From a checkpoint of a small image embedding model.
Model: norm layernorm, layers 10.
Training: 18900 steps, batches of 128, held-out accuracy 100%.
Data: trained on made-up waving flags, 195000 training examples, 12.4 epochs.
Rows from block 7 of a small image embedding model, named by matrix and row number. Rows with one number within an expert belong to one neuron, the router's apart. Each number is 500 + 50 x the weight over its row's rms, rounded and kept within 0 to 999. All counts start at 0. Numbers have three digits each.
After each expert's rows are labels from the 100 images, of 14976, where the router gives the expert most weight on average: "responds to" is what is common among them. Only what is clearly more common there than usual is listed. The data: made-up waving flags.
# router: slot weights (model.blocks.7.mlp.router.weight, 16x256, trained with AdamW), inputs 0-255
# up: expert up (model.blocks.7.mlp.up, 8x512x256), inputs 0-255
# down: expert down (model.blocks.7.mlp.down, 8x256x512, transposed), outputs 0-255

# expert 0
router.0:588615556442486490441491487467545474469466463556551468420448512458538438527441494506539465359557495569504509539471543517464534492502490449400548540429535444510523471477456513454482546551364522536530581587533492556519505416579431554487536580513520465489528485500425498538385448552523452549508372508466523520409512511409518493432521600578496511465592462560473588485533600516539527420544488498612474516524577579520488554426481457519535514445527567476461476465545514543468555561503429426512498539564467491475545512553448504514510412479577529471431532497538514474448520457477472498385463438504516499419554506566538505572459530535419480502548508483439529447561591467497463449480506586476457515435549457526516474461474506582520409362527470544393472486571477495506556502547390
router.1:584590526460484531494546529437465393513496407466472477446509432540501362540350482499518437412451465534459423546432572554471533462486484495482551527519451525483610391555500537397416580581459541540500546552540593529500508515500482593538437513544503545521488437511513529624478478516436542499429485558467450563437526523448554463531527552574443496436535412563477575521549549506521477461595409454482444522513521552534545580486539519507575513489529564534477434558579458540544494466589507495489506433487459461515515345570458487506519445554547501583507498512487492511569504492500516531584520433463442502420489466521433475485468524492479501390479548457432474509572449481500497462576565463548504399457491428459497488506538537565468462493523560604469398495471526502446582459544509
up.5:308453500500500577444564585500441453500465500528448500500584500500500415530366500500442417557500500600575452502500409446500428500500585520585500491500500532452576500549518500456500552500500500500500500536477485500570543500500588543465436536500536500500568500446500504431420579553510500500645500409464474500388536500445500613544531584500518500588500534500473437427425500489500570529472524475421500500454500500548500518472500559500500482500550500474618501500564581500535539500500500415402500500500422500448500576500469500500519477500602494500475500445554500600543409500616445562407500500500500500500426360542500436415500534500500500500500500586500587544486578570500584500589500433457500531500454500411477544500439500500459500602500500573500423466559500428566547500486406
down.5:500500500500500500458500500500437500436500500577500561600594389431500482438369500500481500500500500500554536500500500563500500459500500500536446544439548553398500500500500500411554500455457428563500386500461473563500500500567500448601531500500500600540500541500573597500618500500500531500500500500500439500513500474500610568500500408411500500500500407442578552500433500500500423392393634500500534626465500521603568525500500500490491500468500500500541550550500486500554473500352423500595500500449578500481441500465500463500500372500441500404500500565548500602541460500521414517486602500540500444500520544465500500461500409500500465386500500623500500500454500500500576454430368500500585500600482547500500422500500449445585500500451575500500500500535500452500595500519589
up.6:578500474536433525468500577500398526450555413448500409396500532550472558500399500566500475500500542500423550500500500528500500500500420444482422447450500500566560462500500439468412500460473500500500477500553534500500559538461547599546447466471500500500500540559500551466500550521457500548552500402500411528500426500551500557567407500536588475584545529460469574409545591527500605572468549423401462500555500428528448500385538500500500425417528571500452404500410529422428549448500500470582460500457546545466576500500437584434500500500572525500467470500500500552500500570459465430500531500500451474534523551608556441457479500541500500500421364644500584500418500500500377452519573541500500528500559403607467534500500459442500500534435500523468573500500500586574558500539500
down.6:459451500500540569393439628576413438500467500544521500500500534500548475500413500449500500500500425500512517444500528570500440500500500573526586541500523500473574587500528551500500455500518526500451425531460500500552528601519459425500500500467531480500570365500473537431369573554525500430500328435500547500500500500480500500423500549500500530500520440500449433543500423561433413524573500525622458500608500605500500425561538418541518606500500542523500464440427500554488411500500540450568586500521475500542446500500500500591545554453523500460556570500483529478434500517526415567500537396500552552500388500500545455595525500500532500500390539500500500500587411500500500500468568455384410561475500500472393500515535500431500557476541430553454500410570500500416465478500561
responds to: offset cross; circle

# expert 7
router.14:448477445411444459513507619563470544582550550509533492511546554511507471539555448458405436454418437569603474501489535531509536495520559515518545422523538481567516420507456416469484488572468538569556502430435467480434524504483531447446432418371413541478556537493479430525500536542438556440532482546481461494436557504523496518472470472516532512491458482534534513409519515485467557497530554616489539502482515499422441437410434502433389511504459538521490449420527475488558531452494543379540505481455523458521507517495508514549429488473508486568493441480564478572516522516568520445546591545577602630561586441612520500544622497547432506507589535599532501475497488533479490512561504473475558553560593436501540617564492467390506507464448424557477479454421563443502517467522511
router.15:458463420445460488539539585575468526571566556517528469506535590550544445553527453460479469512446382532491485549452519561523531468522503504555505476538513556528496462428441460501405476522464538473432457383412442428480481481532491416426435453462508580414544526487461434568447580595440547448482414546551490529413583479484544444528418488553422453418531494515519559451526558507419543443539547611480506496478500503409400447452444563478441561505457480510454499411544455470540520565533518367513486429505494479520460513517523582523501499549479487514515466427545528534437493459556528471536572544540589661476582475518497411582573552577519535465510487535545490533502473574478505443550573545481478397517564495558513542574533528453504519510516519551500478416461522463551580537578493
up.6:500500441500517500499500557511500594593518500500500500547468500500500500475547585481450500552465500500498500500578405565439536476500489500591494500365501500499500564587600500538500497500560537476395403427500506547412493500500500500486472478523521567560418355504500415527500458411500480500598505544498513443418393446419500544500448511404500516500533500500493500478393595500455569500500615601524414542539500500500405573500500500472519435419500599430500479500574411532491589563469500421613362500576534454509554355500442500500541464505500491500539562513464444500448515537522500519418584550540500438515651448525497500440538474592500442570567500547500439494500597500555456567470642502471495528452500475471515500529500500500455508510428493500508511546474500493500539500464500
down.6:541552554449500442444406513627500570409494500472498551460493471560598447575500470466386442486471590446511452508458500505478491436478514500540448474683500500526431491484500500519388516462482596477457509507567482500500530458441500523526504493414500591455547543653434458534563486487500500437377493566524500442490469487464509545548493537418526500554495500466515491595511500600362633461571401475500500607550509512525456472527549500575521479549449500545500466549494500385500500500496500461457461454500500533496442500521500531557500458455500371447459500500490569500500500436500500500500398500397500500565579574543442646512541468555468462451500517559580439532560556500500649514475500470500500500500500506500500500500534500500458604493500537490500519500589483555522485515591500
up.7:500500459500500392405462429500500403563500537525500485500403500500446500500500500459500483587396612484500538440543500500500500500500627462461575500562447543451500500479527500500578500611500681386500467585500487528500538500431500500577500431500577500552500500532415461563500487446426500500500500518467500500500500605482500622500463412500500500525500500539414522500500611500500550500512500500575447584500407500538574523500558500531500529500500500500548500483500482500522500500561500415500458500617500500500500456449471458480500442500555459431500500379500568500500406500469500500537500500500433582585649489436500500447523571500500500485545415608500309444499546526500500500506540500500530500500462473539580592588394441500500437500580468398460560500404464500500500500477407
down.7:567366500500434500515469426604522500431500419546569500553414500500570500427530500451500614500500470500527524524500421491568534500500477500521484500456550472500500500611551534481415500479516500499470583543500471500571573543648500500480467500541500525500541405470500405409511537545500500482500456516500423567500584405426570538518443544563594500421592423466500500624574531500500572500590500500363500529500500441431577500500500596500523420344456478500453500476500404500500460500500479449495516500442428464500570500545554500539500500466461500453500500548382502579500500475500521430540500555490410526409500500500461435427477464613392500500500535500560443500500566521500558547500500500500538500500500500500397500530602566547450455488437533547500462544557530520500451408500394
responds to: border

# expert 4
router.8:459429399448558509520482505571578498425562613577486452557485493567488553516535498544472455548495490482508396590491459540503454567559523587544507464482521538524499487485635502452498530493435508540558579439491514516439546495476429479472474441451536506466460564526514593418499503485520444506463575454481475475483446553523528578466455513485462449516459421542465505519518515475464540665522401459487477534577559529542477490494509531514437483577508541475569541500467593509529426586514477531536463471597588643468493489545495558527451483418458519554539546545499473494548482375473568506435395384379483449447478502477503483521485538466547431532571420494504534513422490543449547473520487490532547484598397485584539568465507452529424551533596432556463485535545446513500394456523479
router.9:368385406449495549544554545533568557479597634528558440499513548474510530502542515622529457574574426482466426453491490458508455522580554578532567488450476546525516497470547474531563445543566376549534481493446428409475581472472531448550459502493423487494419476605438549404532521557554453457466522504445476485481494529525450501482452472539471440533465450522432448447453496499478516518543452445448427544561565478606498533471483433562548561494504572549591507477428599570446492511565479518470428550573579554454499546577501555479562446500446554540492490562459549486540523566504522561492439399475481424454461518421482490500461582492540478426524449440492514504395481472471493532508468533531521482559488490568466447570487506459471483570556535482488425554607477556537555516574520
up.6:542552425525555484440456576500385500517500488495500507500473420500611426571522443508361500595447500577558500500363500475515466592500501500491549500442525521493416559492483577463434585523500573510500500538422536463510510469493477503527543560555500469547440509531502487586500497460564500500549645534536545500456403464500420506500520470538470470500500491500405508439500508550500453500536551352500541500402541500465500593604500449451500498500552500500493500467500465578527514568500443414500511568519466615513528500474500500500500500500549500500394500536415505515605500472500467462482506440500441620536500500526462500500500508491500477392443493500500416594554500500500500388426588500422500514402500589571500500571365553418449446500500442500500582427498452476650499500477500
down.6:500365508447388629396529491525500524500435425546500500501518500500509561473515500500500527577586539540526560555665449533453500567463500532500500471448519500444374547500468419500636500495616464554502382523432463500504458500453497429509534500478500500500532500481500509571406599500406496581525500519507500500464500522593589536500532571473493500500500455466486500635518511438525500512425500575464591557500436476601438443543499500494529517615500512437491500468486500585500482454493409540566379551512500427500502500572568500439443434482457358500500414500500500487460500469500533539506447514500500500473500554400516523533584501511448522581497500395557494500480479500585490508526455508604500430543425500423489494494600500534549479500548500500476407581500515539547500448533500
up.7:587429522500500443554500450469500503500437500446578500672521547481500561500580481500421500542500615500551534503432562500500461444464567582500606410475500518464494500586500500549452500513613500500500493572500500416489524491430500500563500460396658518496442533500500622443500533500491554500537500391530518462482465448450540500500439434500500500388500461491434457500465500418448500500450415548500500562617496512500585473466509501576414427465427500500341484539500500500498494500500500529402477537523495500451445500513500525500500500500500548506565500473475642426538463455587582494580363436382500500483500586500492559558456500395499500500561549517500598545500504532500512505463425460555518600500500500432578500466426467500471516500426450512486534500436500519500500538468553
down.7:387500500353500582478524467500500500510442602551565446500418500438574500548500465545543472498500491478496404460451500413500504531500553394468596583588500551458500429603441606542502446478500500465500437498500500500537504474546443452556500395395509444500527511500500503535443463489592486549568558477468526500500584478474500485425495538500500542500446635439517558500500576500490512500500537500416500500528409564532500438557529500515563507534500517527500500431554513445500500500477486463500328586488543511500538500401544520552500436544497521500500493497450428500453549425436487500441500500500589500381500500729500584458382500508500534540535507476508571580500500553431500543574580514500522500500540543477500426500521386603500544477551507500434553500514455483514548486500479
responds to: quarters

# expert 2
router.4:458430451526566524537552604474501455533542501457532474546524496569517520461541550499462570583474394524496464466487556492476549500487508498609529472527442530562519471485450454563487466529566489470388430402444471445473531539482540389464442534510476589515476556424433490479520486563501491512457509467522479533420583564561503413566464391461479523452535527477528478501469514448461513542530543480469484434489429375451429413454504454449400551523412499474429423477487501572543440510474487445465527489477528488502485509485536537436489523571425407541527421452551578473518439443533615412567605593544610541534564534557548449581489512466534442470473533491564543484495432542434418452543575511474597442587494454569535589499490452537574520562471516518495481457526606492515523447551576
router.5:452456519510567496546510550585506531520504472504503547538632500588476522499462550466363594563503439586439484511508481438462462524477548461600517438591434525551518459534417537549463614505560550442388394403497443422474561581521556425535433446468589635474518500464545522463575431582478561479500516481474507592490504512555465473521480414481502537454472528452567454553458491475475580505473491476452510499472380423454469492505536496470472520498434489459501438508481455539517420482449551444471547510471477441530430522464527473515519519608457410508533443460450559416455460518476513414567567534512484551488486516492514384481523467499437519525460549542544454492510547511391527588596508448449587454529462508490557649529467479475545563551473549475539491462532532512515474525495578
up.5:539529500500472552468500500445452500566467573524500500500417363582538500399463457456500375471500533500561552500407524501515501362605427500500531502551480425412581445489464500510500500500500550500500594419558621500500500458535500474595608481449544500500418470442543505541500500500623548544540658465535479419500565500517545500500500355500438565500530500517445450433434500620501495469500500530500500500642418477518459407442466457487640414500535500500443506580500500500552500588445500490428503383514384500500535511500500467500500485449560500500500526526466500542500500548500500413568437531563559545500424539500565446514555500477547543462500429467500477448500523500568458557500572529502482469425500423478436500500470556538500474460518500422440493500500500483603500525500463
down.5:419442444430478385581500517530471582500545500500525477500532500568500422500500585534500526609436500535462449500536409375435568460406500500500477500482492458552500428519547500480500623504581412509423500500479500428500500399497500550601500491500455416486500570588500574531502500465500476451448447517543424551500500500465457529500590454540480500500394500511500489639500472557564424500500620541444479549458655583556500551500627500456500574526371472473537500584500518500553567411432500627451565500471500527431500524531514452491500514500500500480542583488491590480500459446485563500471414500549500516500500525485500561500515500559416475500483549500451428450505525471459401500445395441470583500500397500500470505523500568498545543573500500500482500588500542500421500500567500
up.6:500465488475525463433391458390547500450574531493500474511500489460485533544479474459530538547500569545500584500500476500500455500500481471522533376500500492579443524441500500515500557464598392593500532500459340475582465489500432517500500403500500500540436467500565576500520500474448500500500494442542518500580459539469500500472586464500665440576500500485500500546546458446552557442547447500469456582474559561500541527500561500479525553500536520565443549492586500557480579477432540500467500430473536565422555581500500480520418457500451421571549513564596553564476500462547500500477481405500551400555451500624500540457514412439557570516460435500520500471430500500574500401367516588511385447429535489469413435500451500578467412500500548540509500447500578500414500551572500
down.6:523500500477523478542470549500426431552471564517518571556532554471524403483563546543482426507500440500569506500500500592556495500535430611500376500479564466450520481451500537416544394500549545500500468473525466480529554495451446473500507530500561500444500412490500378500500414583467500500529550430500526500500491500486526481474500626455414500500500418500423500581438500442364443461500469441550479500444567430455500517500473536500422500500483437470382500500435545483426530437566500468598529430500500535500500478481439420500549440472586566553500478451444528610444538478539590633457537429384541500500583500449526580500554561550490500500500500555500539572500500477500560565524545500534587500570483582571500533461520478415461465610577500507500445500411545441483446545508642
responds to: two vertical bands; emblem: no emblem

# expert 3
router.6:589615549572493475480525468486491397513513480464506515515493416486565500514472574546467563430586527470532464417468431491480504517399541505466472576515437587429468536476492439495478444486518520520544587542551584543644547503476534560465522570552549433501405532557448503530494576495451419578471387425582462447478504442507506516482571576530547526531535550498475457513444507511540445422510539618563538554504477563458555452514427428389484498419450476481517501447458477458430485476488411474479492528436486565489450589463539502475450518477541522469391460458515429492418436514525469463486516530596532541612536605568495536495504537560447509413362521465497545559495550488562469565454411533524473531505516567444385502418510554539491488477488448506501509492555450516445460445509471
router.7:624569584540514473491494434536503434472477418475477483523456481512503490500491570502447517433539446492518450457511466442493514446366495442513500583558470477445391578487433504558452509476448511510446502543480555556621538475598497510501540558584551457488473617436444511525498476545474542526516458389482515496494511458497476500542535517495515470524543533463557462547504554501599563414499544607577490524465469522428493428504409479516471485452446454549507462484402425537483518449418495394488590525441444484471443576438529520491448487470456457475431431425454494492380479522475470448476527629580628563593562584506522443558495478535477592518368556503491528524537610476521492541536525500498522493475499632438454540407481547556513547470529478495493535473493526533459466458558466
up.0:547500500569500527578500470584417500472643500500500500500521485500500412582404488500516500574520516500491450500500457469479500500500490532444424500502500456486607500475499520500415500502593517500546480529430500495528597500500500477490500500500546500559500500540544494500577500500437512535489459500500441550503443500500547500500511540500440434500525456500528514401452448500425500383519489433464500500461598545387500619500415559539500500500500438500497500498465552438480500385500545390500500500500603401500594500500472374553503531629518500554601404433539458500450476500354500413500599561410500480411500541500565464584500429609444449486478605478500539556486556531500545500443553552535430565469500500500500500443593554533578557647500555500445590569497452478422500521500500
down.0:403500436500500500454500505397500500500302545500500536500486590564531500500551547438507589571500588547500500500513509549487435611489500499597536506500528553558513500460500485569546513483496500587500500500500491485496500585449500574509500583500500500566417500612448507534500555500500500531500510500500449500516500439500500500514442387476443500500500500500495500500511500597500515500548479500500627417500500500601500500500500458460500491500500500567359556524500445470534500500511565564500440546546500448500500613576500456513500500402564471418486482500394545590475500517551500533451525500399419592500500431576500500500486547406470379500378572540598465500570500481500571500508500500466500500453500559500500475500500413500383472455531500421546579423367567599454572501357522
up.1:500500500398543500500377500578500566554500500570500428500374600586500500500563547500500447616450500578464500566527500500572500500465608500605500500500500531567500500575500441500429500433548500542500588588389562500500500500425431566539416500459500500470500539532376412534468500500452500500441500535450500460536500500500581500500564500395500564500500535500500500454453597459439500453410469500584500460500500452444500500558470541448500500458500590433560435500542500500581589500500500500437500458449500447500500570500555447500500500500396500500441538500500452437500500606541500433500500531453500500500500352500471500429500426466500500464470500500572500550427544463500467534553577569500576500548389447500500597638553524442403500500575500500414500500464586575500464548423587
down.1:557561605559500500571438500437414500500429500500405574500554468420500500500445559538536449500470621500533500500529500500500385413500500413500384549580500448500500553594500500431457374500432500559531500500500500465375594413500500445442500623469500500500382500560563609500500445568547500500548406598415500500500531500442354500500500534562452500461500500578500500557533554500598500500500466500382500500453471500452500500460500591445566539500500500439500436500464500500500500553457500500500470464453536500467500464392467500442447500500462532549545447540500500571446555500500453500426500500500500500500500578540565500544431500461500446568450500500500500454500437571439437592500500473500563500414561500568500442441567500500546609500500500554667500466500500589500500500565464
responds to: three horizontal bands

# expert 6
router.12:492549561497575553524511565468466502601525466529464547489519482519537449519503477420559528450458469511493479526448496567498520532487501510466513475521520500534402437428540439502471586526509489411375411468457438524444483482565529505473369424539466532525474471494473444556460483528421549540522433552507543511418506486409574495450405397428476500450530496541551518495516507464494508498478637592584565499502474497467420472486494511495438539463501490445426411466562393588565495535518511418509532454610413404521493516546497563512569467547582494498504465466524484465452517494516487452478595589562605640558614461560521533553574517546437510532531481555524503475517511479538454508541615471457448443489465444434508567442407558463575485479489520477379516444480524461531519410523449
router.13:397452535532546564538506523488493517565520520536423513443536573449464459478512500517473590503524500527549578522520391489453488624482520553418543573492475548434440495451420408531456556459514504401470412450448469487453430453518548462496454441491473424487521536474513464462488527482457513533520442454560468405509435515532514542515484517532537489492442528475561446488552576469494549511453597560535543533462472476483451458433436574515418548481461511404498599497496446462473481489484487485433580540494432492525498573468545456498459527578540526442463445448504503419517511468543627475557503581602604616600578496474566507545544513510381531553507488562591566586532574546475414624495448462467413521497524454511443546534404562420462551538448518477446545463542444475561457554516462
up.0:596500500435555501607448502451489467506448500500444479409506500500500500537581519492500563500500539405466569434446554500433500450612500485449592500500535500500489500516446450500500525500483427500578500445473547500500500500588508410491421537527500500564401500492422530644500569500500500500489518500458553500438451439412500500558500472500500544516518500500500445515500445500500417485543532490530500509545438500500472539369434453538500612568500500501500440481479500563416500602500415405437534609504370539458436500458481545445500541500421500500500500500500490502500457415674399492443608500576574421590427580576500579535500483500500496500554500538436542500547500543451426469509524448500500597500531550632500481563402483493454548500477448397543500609449500558510500500452547
down.0:448573500455489500424521572590500500500606500549437500522500710469389500500559561500491500518514500591500500441500531462500449482500500382513500500444560500548500500556500487589430500597493486580500574484488500533500500478506500383497518444462466571500500564500565451510525500403497500500467456500500498428458484500500505500426372542444454500477572500443500500483493474409500596417500500500579543484501523500468500500500563483500502429391437502483564474500500428500500394562500451500522530546558500500512466500453500593500487449514500635500500591500500469524524468522480500464500565381494498474367500500459500448498434423527550500478458500504502482553423500471500410500450500500411635500440500620500467469529577500468507500638500500504568644500500457437637468555579483
up.1:500567500580500500551500544363460500434500574453454584500500500546500500500463417500500500534500500539462500500500500451500532500403413500604539500431453500500500560500397544500500565556500500500500500454560500500500500437500376500500618562500597500548500500500500500500461500467433383535500548500500500582439427414500569500500500500500394436500449563500500580500500500500500450500448567426453465500551438500426500500500603448614457500500500538549461500539597581500566430439500565534500500500500438614500433593500500439500500541500459453500553462467601542500432586541452460559453500548613500372448532567500427500546428592500500500441429500579418500500500437500421500500500453420429500500500500576447603602500500577500457500432500434500500568384500500431500393546500500
down.1:500500500466429558500594447500500553597500500601465500500500540460500612564500500500500456500500500393406500415500500450558500500580456500543459500500469539500563471459587500500433500448627500577500500500418473500563425500466558500456437459500500500500500500434500419500540500500564542591550500500541449500446500500446500500536500466409500534434500599547500420609580500500500453531500569500415500554500500445500441561454455473442282550500431422438500500500500424500569469500470549544500462546500548500500568500500500500531500407544612552500500444593436500500500500500455500500500405431586500538500500419459500500598500500558457457500500500444542577377447535500500531500500439572500500500500500500500500467383433414552633500595567500410424581555500500550500547535573570
responds to: upright cross; offset cross

# expert 1
router.2:503579601493507579493466543466527410559508497563508441466528476417549439469511511489527520454564483551554566492503571403442459532499460485457440600507495603466486473510448432495547540479543419422444468516529454472526481418489459538550458574551454453505509464587475456543444602498488521558511414560513581482477577477487432441493534487539494534525564538527466564580448460524560444440593544488531510437436425531457565518427446514540491618487509474458480549541526490510480412576492426508469569436581514567563433515597516507474515519539538525483399450446549513392496517450504474495519580574593529465481430485567456542502524524515418447474451488437496621492626505496520419517560477435543443465433429552595408481408482512444515452435465553494474553481540505537564490425436521
router.3:409505577450493535491491516512572576563538520581529466530563548418519449517522460505538571532556478530467456563540560455478529560489557478446517589445476434541473439566445372528462571499525410482480510487495372398548500429547483427397453511543482448542507446513509426467462578600499469496436434498520565488466517472563503427441562494495549574518556577451491520569464477518563544528548511395454425470414507543454496541561493550484542567579481411507493484534520421453484431463439511504449599380516473454515418589529528507545440488583492543495419450470502498448518468431485530475597569505505507473501393491413533452542441575518401473518402482529539559567528557499553476615476452435530472486480487495563452488473426537480522584522534564467545550469499535544566484459522535
up.0:500579599500500411500451500612561500439500500500500500500500500500500596554568500500500500581500567500500500500500500500500500500500500369500500447349500500500448500435500500500408500430500500500500500500500500586500587500500500549416436500500500500606550500408388579500500500442500500413500557500500500500386500500500380564500500500564500434500500500500500500500500500500500554435500500412500500500500360500500500429438500500548500500500436500438500500500549430563500500563500577500449500500635500500609445500550435500500500500500436563500500438500500500598378500500500500500500579500633500646573500573559500566500500422500500500500435560500500500582632577449500578500432500583437429413500500500500447500416586584452439500500551564547570500500417446433577500613554500
down.0:500500500500576500500547395396500500500500500500500446500596500500500500500500500412500397377559500500500500500500559500500500500453500500500450500500573500500446500500500500500500500500500500551500642551500500440558500500500500453579554500500357553500500500580562500419442500500500500500500500550500570500570500500419582439388500500548582500500500394581581393500500500500500578500500577500500392500500629558441568500500500500500597500431500500500550500543500548500500386451500500382500379436500500599500500500500500430452409500500570596549546447553500500500500552572500500448500500500403500355500500500393500500434428500500500500443545500369500500500500436575458443500500500500542500575500583500582500500577500500430500500500362359500500500458500573500500500609389500
up.2:500500462500537553500427460500500500538500452467549467571640450532459463448671500570500500416365500500500500551500461574535568627500500500500671537500500540500500544500563500500500446500500500444500564548567500464500500605416500460543570464433500603500500577500564500467609441562436500623433500500531535500437401500448542401500500589500572426532500500607500500500500610423417500449532500500500500500500500500563431500459500500500500500547414500397500500409556500551439560465500419446500500429531500500453500500556500500462500500582595597446500454419430576559442500457456500545398463500500500500500530500500449604436531500500558500412500529457534465500500500457528500550500465545500500500500445606430500500500500536575500562393557500500575534532500500500500420500465500
down.2:500539573500654550553603561549500599462500565441534500450500500500500500466445500500429438500500538500500500500450500500547500500606500500589500447441500500423500431545500527500500441619500543312569378442428573537577500500554459416437500500430555463629500500438500500433500536500453534500500574500543530540500548500574500434500500400556500429555500500400556500565564500583500500413430539500500387500500431500465542543549442420562500465378500500500500500431500500500579551500441582500596500500500418500500500376500427427500500500415500500574556454500537468457500500439569500452446563465435500500500534453500570500554500585500500458500566542454465461500465582500500417437559594423500500500500583500500530500539500500530500500500542466546421436500548500468500455579500500
responds to: quarters; saltire

# expert 5
router.10:482441461469453487549556444530479530501503581616547569505572527556557484496481445454485507486429501512446496560404426497401547554474468457602548475627430455484483433565492503449458486503520607527483482511429540527410525491462582475485489410446500591462613451493510493585452476485512525496548523586536420473507440520444511480494441524453559569422529399535522496442537618455503544450467496518540505537542591483541468405520595482512494467457532581496472457455636506427581530478506523472565472527479539434495497471518546442593494452492528428544533423556537436600512505494479545523498498507513465578520533440453443428509554485405425537471525578584561447564541484527384494544533517519503483461527470467534563518565477466457450525525448517548401489413449512409559559467579475
router.11:450430420416447472488557510577546496549423558576530527390538599514499460445466424432522478510405449583487536602438452462508502516466518469442633470552553482501439473592486477414441538517539619563511472483481549576432513499532543434462444390411481510564561486496570429576506452532516524461596543540497521487491437411495475460515523519457491481449535413490498536464483534524460558448436504566529550608550582579439484443499572500542509554520565514479433503502541489487591557462479554447573516442469449424437431498506437488508485502553563474481546468554491527548445481509558499434470455484447494532471615471515487422525561516444478513497517544563578469548531564527469493500486565476475485536497547547469574584489473493375426501574413534524452511443425511390549491506564475
up.0:609500500500500500500426575500500500575500500315595500500420428500500428500432500500424500500500590429318616500500500589427500429500500500500574500500500500577500500500500584500500500500500500500587589500500500500500500500500500500578500500500500500500568617500500500500500500575399329570500595500500500500500500607500500575500500500500500500585500500500500647500500500500500500500500500500500500500391579500500500500500430500416500500500500500500500500500500500500500575500500590500500500342413397500500615604500500500500500500500429500570570500500415500428500500500500500577500500500389500500500500500662500500500500500642500500500606500418500500500500608500406500500500627500500577417595500500500500500500500500500500568500500500500500581593500500500500500500500500
down.0:426500500500500500596500500500500421500428500500500500500500500423418500500412500577500500500500500637500500500500578500500500500500382500500500500500500500500500500589421500363500500500500500500423426500500500578500500500500430500362500500575500500500500500500334500500500500500500572500500500500500500500411500500500500500500500583500500500500606595500500374500599500500354500500500500500500500500500500500500500500500500500500573500588393500500355500636500578500500500500642430398500500500573500500500500500418500577500500500500500500374500385500500500500500500500500421500426583500500500619500500500419500500500500500500500500500500604570500595500500385500612500500500375581500612500500500427606500500500500500404500500430500500500609500500380500500500500587388500
up.1:500500500500500500500500500500500500500633746500375500500500500500500500314500500500500500500602500500500500500500500500500600500500500500500500500500500500500500500500500500500617500500329633500500500500613279500500500500393500500399500500500500500500500500500500500650500500500500500500500500500500500389500386370500500500500500326500500500500500500500599352500500500500500500500500500500619500500645500500500500500352500500500500500500358500500617500500609500500500500500500500500500500500500500628500500500500500349500500500500500637500500500500500601500500500500500500651500500500500500500500500500500500500500500500500500500500500500500500500500500500500500500500500500500500500500500500500500500500500611500500500500500500500500500500500500500381500500500500500
down.1:600500500633500500500361500500625500500500620500643500500357500389500500500500500613500390500500500500500500599500500500500500500500500500500500500500500387500500500600653500639500500500500500500662500500500500619500500500500500395500500500500500500500500500500500500500500500500500599500500500500500500500595500500500500500500500500615500500500605500500500500500500500500500500500500500500500500500500500500385595500389500602608500621500500500500500612500500596500500500500500500500500500500500500500500500500500500500613500500500500500500615395609500500398500500500395500500500500500500500603500500500500500392500616500392500500500603500500390500500402500500500315500500500500500500500500337500500500500500500500500500500500500500500500500395500500500500500500500500
responds to: three vertical bands